From a checkpoint of a small CTC image transcriber.
Data: trained on short English words printed on busy colour backdrops, 90422 training examples, 28.6 epochs.
Rows from block 5 of a small CTC image transcriber, named by matrix and row number. Each number is 128 + 32 x the weight over its row's rms, rounded and kept within 0 to 255. All counts start at 0.
After each channel's rows are labels from the 100 images, of 14976, where the channel reaches its highest value: "responds to" is what is common among them. Only what is clearly more common there than usual is listed. The data: short English words printed on busy colour backdrops. In brackets: how many of the 100.
# conv: 3x3 conv (model.blocks.5.conv.weight, 160x160x3x3, each kernel summed), inputs 0-79

conv.69 [107 122  97 142 104  85 121 119 129 169 105 154 131  65 126 122 114  67 117  97  86 116  83 120  97  79 115  90 181 118 117 166 129 120 142  71  97 124 130 126 133  58 110 132  62 115 126 151  95 156  79 145 146 109  94 100 150 101  95 116  82 130  73 129  27 109 124 135 131  28 107 134 113  54 165  71 155  24 111 118]
responds to: the letter o (95)

conv.92 [151  76  84 133 115 132 117 133 141 115  78 135 113 132  80 129  95 117 143 107 101 113 113  93 150 159 135 104  83 136  79  97  64 131  94 143  37 124 106  98  56  80  60  71 104  68  92 190  92  97 161 140  63  99  89 153 131  35 102  38 145 139 176 144  95 104 109 142 114 133 115  97  71  80  73 117  95 161 125  86]
responds to: the letter y (72)

conv.101 [155 126 135 141 152 152 102 131 162 104 135 117  91 174 146 120 125 146 101 151 122  99 147  73 157  89  82 111 105  99 127  59  90 183  91 154  63 122 104 163  83  70 114 135 142 141 129 152 141 183 107 192 105 163 117 134 131  79 105 109  92 124 142  68 105  77  92  74 148 142 172 117 103 125 133 152 121 117  79  85]
responds to: the letter g (40)

conv.121 [140 130 199 139 111 119 122 116 142 111 120 123  99 146 177 106 119 127 113 158 155 110 116  41 128  67 102 102  78 153 127  60 141 137 151 133  41 120 127  77  99 120 157 141 113 100  61 132 149 202 121 172 104 104 175 120 120 123 128 141 141 106 137 164 108 144 125  86 175 181 140 101  96 141 123  86 119 116 113 115]
responds to: the letter k (95); the letter c (35)

conv.59 [122  96 109  79 171 142  91 135 142 109 122 139 140  71 151 106 126  95 134 114 121  94  74 135 113 169 123 134 162 100   0  96 101 125 149  85 133  93 113 118 135 117 129  66  99 136  47 110 106 200  73  74  83 105 142 147 126 121 122  71 129 137 106 148 111 174  85 135 171 111 102 111 134 167 104  92 121 105 169 213]
responds to: the letter k (65); the letter e (63)

conv.119 [135  89 122 103 119 113 141 134 122 151  87 119  99 153  95 136 118 157 121  98 122 115 166 125 134 116 191 128 142 126 193 120  27 151 112 169 117 128 171 152 115 135 142 154 111 103 229 125 163 115 169  59 123 186 111 132  67 119 151 125 161  85 179 118 179 115  95 215 201 150 150 178 115  96 161 126  88 190 191 170]
responds to: the letter y (54)

conv.40 [135 100  82 119 109  79 121 120  55 127 143  46  19  34 115 156 138 109 150 120 143 129 109 135  86 114 114 136 112 112 105  91 159 132  85  24  85 127  84  89 116 102 124 142 127 110 102 141  82  68 142 148  33  93 142 129 125 134 151 152 124 135 148 112  98  69 144  77 137 162  79 104  81 130 129  93 107 122  97  69]
responds to: the letter h (39)

conv.54 [111 115  86 141 117 106  69 144 127 165 113 125 149  24 152 152 117  72 163 114 150 183  99 114 124 166  90 114 101 123 106 118 127  61 133  42  74  82 107 121 145 127 107  99 114 131 145  85 102  98 165 134  66  83 168 111  97 125 158  67 139 107  95  94 149  92 113 132 205 166  51 104  69 100  85  76  77 202 127 110]
responds to: the letter w (89)

conv.15 [155 125 129 162  60 138 107 152 107 108 101  91  87  96 150 117  96  99 135 141  82 118 105  98  61 107 100  73 108 133  65 127 174  79 109 116 107  84 154 147 153 104 126 151 114 169 139 101 111 129  68 159 170 139 106 169 157 103 150 135 147 175 140 141 112 115 135 125 104 190 102 119  70 121 151 137 159  52  92 121]
responds to: the letter s (100); the letter u (30)

conv.50 [134  94 111 143 151 137 100  95 103 170 158 153 136 109 160 138 111 134  87 121 190  85  95  42  55  95 180  96  70 169  77  96  66  88 153 100  67 106 108 111 102  84 156  40  94 102 169  90 153 133  92 166 112 108 138 103 125 112 116  84  87  68 158 110 169 103  90 107  95 126  89 130 116  99  50  64  96  97 121  99]
responds to: the letter s (89); the letter t (77)

conv.55 [156 153 120 140 162 124 126 167 196 122 166 183 194 134 131 128 174 141 176 157 120 143 158 169 159 136 153 131 131 138 140 133 125 181 177 152 168 148 175 101 163 185 119 118 169 126 165 155 168 153 116 101 200 117 179 162 125 137 120 148 172 192 168 191 171 170 106 153 150  90 161 158 190 193 168 148 116 119 146 179]
responds to: serif (52); the letter b (42)

conv.131 [106 132 140 130 141 151 154 164 137  79 159 134 136 113 139 130 136 136  98 162 117 139 153 196 155  28 108 190 122  85 206 109  91 148 120 140 209 157 152 130 150 196 119 151 164  66  50 170 145  82 111 188 133 107 137 142 125 124  53 163 138 144 187 179 165 145 130 154 188 140 180 170 125 164 141 136 125 176 147 143]
responds to: capitals (98); the letter n (85); the letter i (54)

conv.33 [ 87 131 167 124 143 157  68 180 129 149 121 132 164   0 170 156 184  62 140 102 126  96  71 142 112 105 143  79 139 125  54 103 166 138 158  27 113 133 144  97 122 155  81 101  93  77 128  89 111  85  35 114 134  56  76 114  94 114  83  79 123 140 161  98 151 155 135 107 134 106 138 130 128 107 120  90 158 110 125 143]
responds to: the letter s (49); the letter h (33)

conv.32 [102  94 132  96 147 149 119  94  92 103  78  85  58 131  96 104 165 142 121 139  92  83 148 156 186 165  68 162 135  99 135 126  72 155 154 139 102 110 176 177 143 131 123 105  63 124  15 108 138 157 109  89 117 148 155 185 152 130  95 120 165 136 118 120 126 129 168 129 168  92 117 110 133 125 148 127 188 123 106 151]
responds to: the letter g (100); small letters (66)

conv.88 [144 115 168 127 107 105 132  94 142 120  96  84 141 130 174 120  84 112 140 103 114 117  62 143  62 150 117  95  98 129 137  92 142 108  98  80 124  82 102 146 122  94 153 203 114 206 122 119 126 100  56  61 111 132 136 121  75 121  96 137  67 134 174 172 108 218 118 136 146 139 151  99 106 100 141 162  97  63  85 110]
responds to: capitals (70); the letter e (63); the letter s (48); the letter h (38)

conv.2 [107  17  89 116  84  98  84  93  33  99 115  87  62 133  98 166  95 154 167  81 106 130 133 129 157 138  83 158 130 116 128 148 158 106  84 152  56 104 160  64  77 110 108 175 119  46 122 133 145  63 165 152 107  94 181 157 149  72 126 114 119 115 119 107 139  99 106 115 100  95 121  84  71  46 104 101 106 148 114 119]
responds to: capitals (94); the letter n (72); the letter m (30)

conv.139 [ 81 122 125  47  92 111 113  59 116 133 109 122 106 183 146  48 116 138 124 106  92 120  77  80  90 104 174  97 132 112  76 116 146  87 105 131 127 154  88 128 106 140 116  84 136 152 122  85 107 172 133 166 135 167 155 114 132  85 122 110  66 110 102 125 129 107 125 119  94 107 148  77  76 103 137 137 136  99  21  98]
responds to: the letter o (99)

conv.37 [136 160  82 144 134 127  64 136 142 167 127 152 168  69 109 110 160 108  98 142 111  38  77 130 107 149  99 100 150 117 105 133 133 110 147  85  72  98 138 110  96 113 124  56  76  38 124 128 152 109 111 121  89 137  79  65  94  49 100  58 104 148 158 150  95 141 112 124 171  82 155 124 183 144 124  63 166 100 108 118]
responds to: the letter e (61); the letter w (49)

conv.4 [129 147 131 116 111 119  90  72 126 158 139 150 143 110  99 166  47 138  37 141  98 117 164 178 149 168 118 199 152  57 144 148  92 128  76 142 150  75 157 144 104 110 136 147 109 107  61 127 125  85 138 175  84 161 123  96 100  54  70 151 157 130 158  88 129 125 115 171 173 142 101 183 130 124 139  76 126 175 133 185]
responds to: first letter capital (74); the letter w (55)

conv.132 [ 73  77  97 107 144 137  70 158  78  97  73  97 111 113 146 132 182 112 145 165 124 120 140 106 184 137 157  93  66 112  94 108  85 160 161 133 152 124 146  96 134 175  94  57 140 108 130 117  70 180 154 133 173 127 204 131 163 116 127 118 191 129 117 185 211 146 113 146 181 117 146 166 149 149 142 136 144 198 176 166]
responds to: the letter k (100)

conv.104 [112 127 162  90 119 147  96 147 116  34 118 139 151 144 125  97 110 104 120 116 128  83 124  83 100  99 153  93  47 114 104  90 122 110 122 140  38  77 144 116 124  70 109 102 114 122 191  78 109 135  98  80  81 132 135 130  89 127 123 109 150 123 167 143 116  98 132 100 166 149 149 142  99 109 107 105 125 101 119 156]
responds to: the letter s (100)

conv.125 [115 134 126 130 127  90 114 141 112 142 102 130  84  82 131 157  68 130 130 167 114 143 129 129 150 121  71 135  86  81 150 125 140  49 116 102 139 124 149 142 173  66 119 149 132  87 183 166 101 100 174 157  44 145 164 169 111 135 136 121 108 122 140 100 142  85 119 147 204 133 118 104  90  98 105 105 117 177 141  68]
responds to: the letter w (97)

conv.85 [158  97 105 109 180 143 178 115 123  60 149 109  92 171 109 125  97 150 175 125 115 140 146  55 164 116 100  91  51 127  86  84  53 119 131 133 104 151 122 162 153  83 143 108 197 144 191 146 146 132 123 104  74 150 147 148 116 225 116 129 148 145 162 143 141  66 116 109 168 160 129 141 109 120 108 123 123 120  88 130]
responds to: the letter s (54); the letter i (49); the letter t (46); the letter g (33)

conv.1 [ 69  78 147 127 127 116 138 100  75  83 128  66  79 148 138 124 114 144  43 123  80 115 126 160 142 110 115 133 149 112 156 133 149 124 102 151 136 101 128  91  80  87 200 150 110 129  87  86 144  80 151 155  74  84 164 118  94  84  85 196 106  59  79  95 137 109 129  87 131 121 115 104 100  99 111 116 106 158 135 148]
responds to: capitals (81); the letter m (57); the letter n (50)

conv.115 [114 131  78 139 124 125 119 137 149  81  90 157 139 118  87 146  82  87 124 158  86  86  99 121 110 174 127 154 164  93  59 101 108 111 111 123 109  86 111 127 100 103 141 132 109 110 171 124 114 195 138  70 106 142 148 106 172  94 161 122 113 120 116  61 122 122 104 133 171 108 117 102  55  84 166 150 128 147 118 115]
responds to: first letter capital (63); the letter r (47); the letter k (38)

conv.84 [ 82 114 145 137 107 110  88 131  83  92  92 136 136 142 139  79 120 130  75 147 140 129  86  43  89 139 112 106  60 117  97   7 108  86 128 109 128 133 129   0 112  98 111 127 126 148  90 119 111 156 107 131 133 104 161  96 146 130  96 134  96 137 145 145  85 131 117 136 100 149  99  94 101 130  82  83 120  81  99 171]
responds to: the letter k (72); the letter f (25)

conv.57 [151 121 137 160 187 124 122 159 166  94 139 151 134  37  88 118 123  43 113 137 129  86 104 100  80 139 175 197 141 156 111 145  84 133 166  71 100 120 105 149 151 193 136 119  91 113 178 159 146 146  75 114 125 115  93 133 121 118 124 105 143 152 117  92 108  59 117 114 197  69 100 147 139 173 142 145 107 115 148  63]
responds to: the letter h (39)

conv.20 [114 140 134 128 169 158 151 120 143 142 119 101  46 163  99 113 154 128 171 143 132 107 154 121 205 195  93 120 116 130 183 161  88 169 154 178 102 160 181 171 149  99 130  93  93 127  33 130 136 160 100 104 102 180  79 191 142 135 113 130 143 174  88 134 138 170 123 122 174 104 139 157 166 135 139 146 204 128 136 180]
responds to: the letter o (65); the letter g (48); the letter c (34)

conv.81 [140  94 149 115 151 124 160 167 124  91 112 128 149 167 125 111 131 156 176 174 120 148 152 140 167 162 189 124 123 129 115 135 118 155 144 163 139 134 161 185 134 111 134 104 171 211 148  51  62 120  56 108  70 221 134 199 106 167 175  80 173 123 209 140 165  88 138 128 183  89 141 151 122 122 161 144 171 137 116 177]
responds to: the letter s (99); the letter l (48)

conv.135 [128 110 196  67 200 161 168 100 156  90 140 134 195 148 178 110 129 164 150 134 159 110 108 162 141 110 157 154 150 158  48  93 135 188 196 135 108 137 167 131 133  85 184 111 118 138 160 115 143 130 111 114 167 143 174 159 117 126 121 135 190 172 132 125 170  93 128  92 215 142 132 117  90 105 127 159  78  66  88 173]
responds to: the letter y (38)

conv.103 [119 103 147  86 116 137 161 155 101 164 156 129  61 109 144 131 107 143 119 147  86 148 134 112 140 104 124 148 110  71 125 132 122 102  81 144 118  85 129  91 145  61 120  95 114 100 134  72 108 145 121 115  39 126  93 117 130  72  68 145 158 136 105 119  85 177 141 141 112 112 126 125 103 125 127  89 108 135  76 167]
responds to: capitals (98); the letter a (96); serif (62); the letter r (46)

conv.7 [100  75  95 116 106 119 129 136  92  72 107 113  60 161 136  55  79 114 131  88 119 145  77 102 148 140 112 124 115  96 128 126 125 133 107 121 117 121  97 141 100 104  86  83 148 156  71  97 139 121  86 119 113 145 142 150 126 143 123 122  94 118 118 119 133 138 103  78  83  75 138  99 137  82  96 111 143  78   0 143]
responds to: the letter g (56); the letter k (37)

conv.21 [ 64 162  97 136 103 139  91 138 103 104 131 104 117  71 119  77 173 150 115 136 171 129  61 163  94 134 120 169 161 123 137  82 145 117 141  99 120 176 119  82  98 171 157 143 123 112  96  81 156 180  93 129 109  89 156  99  46  82 112 148 147 112 137 183 144 128 102 142 121 149 129 166 139 185 102  99 138 119  70 142]
responds to: the letter o (92)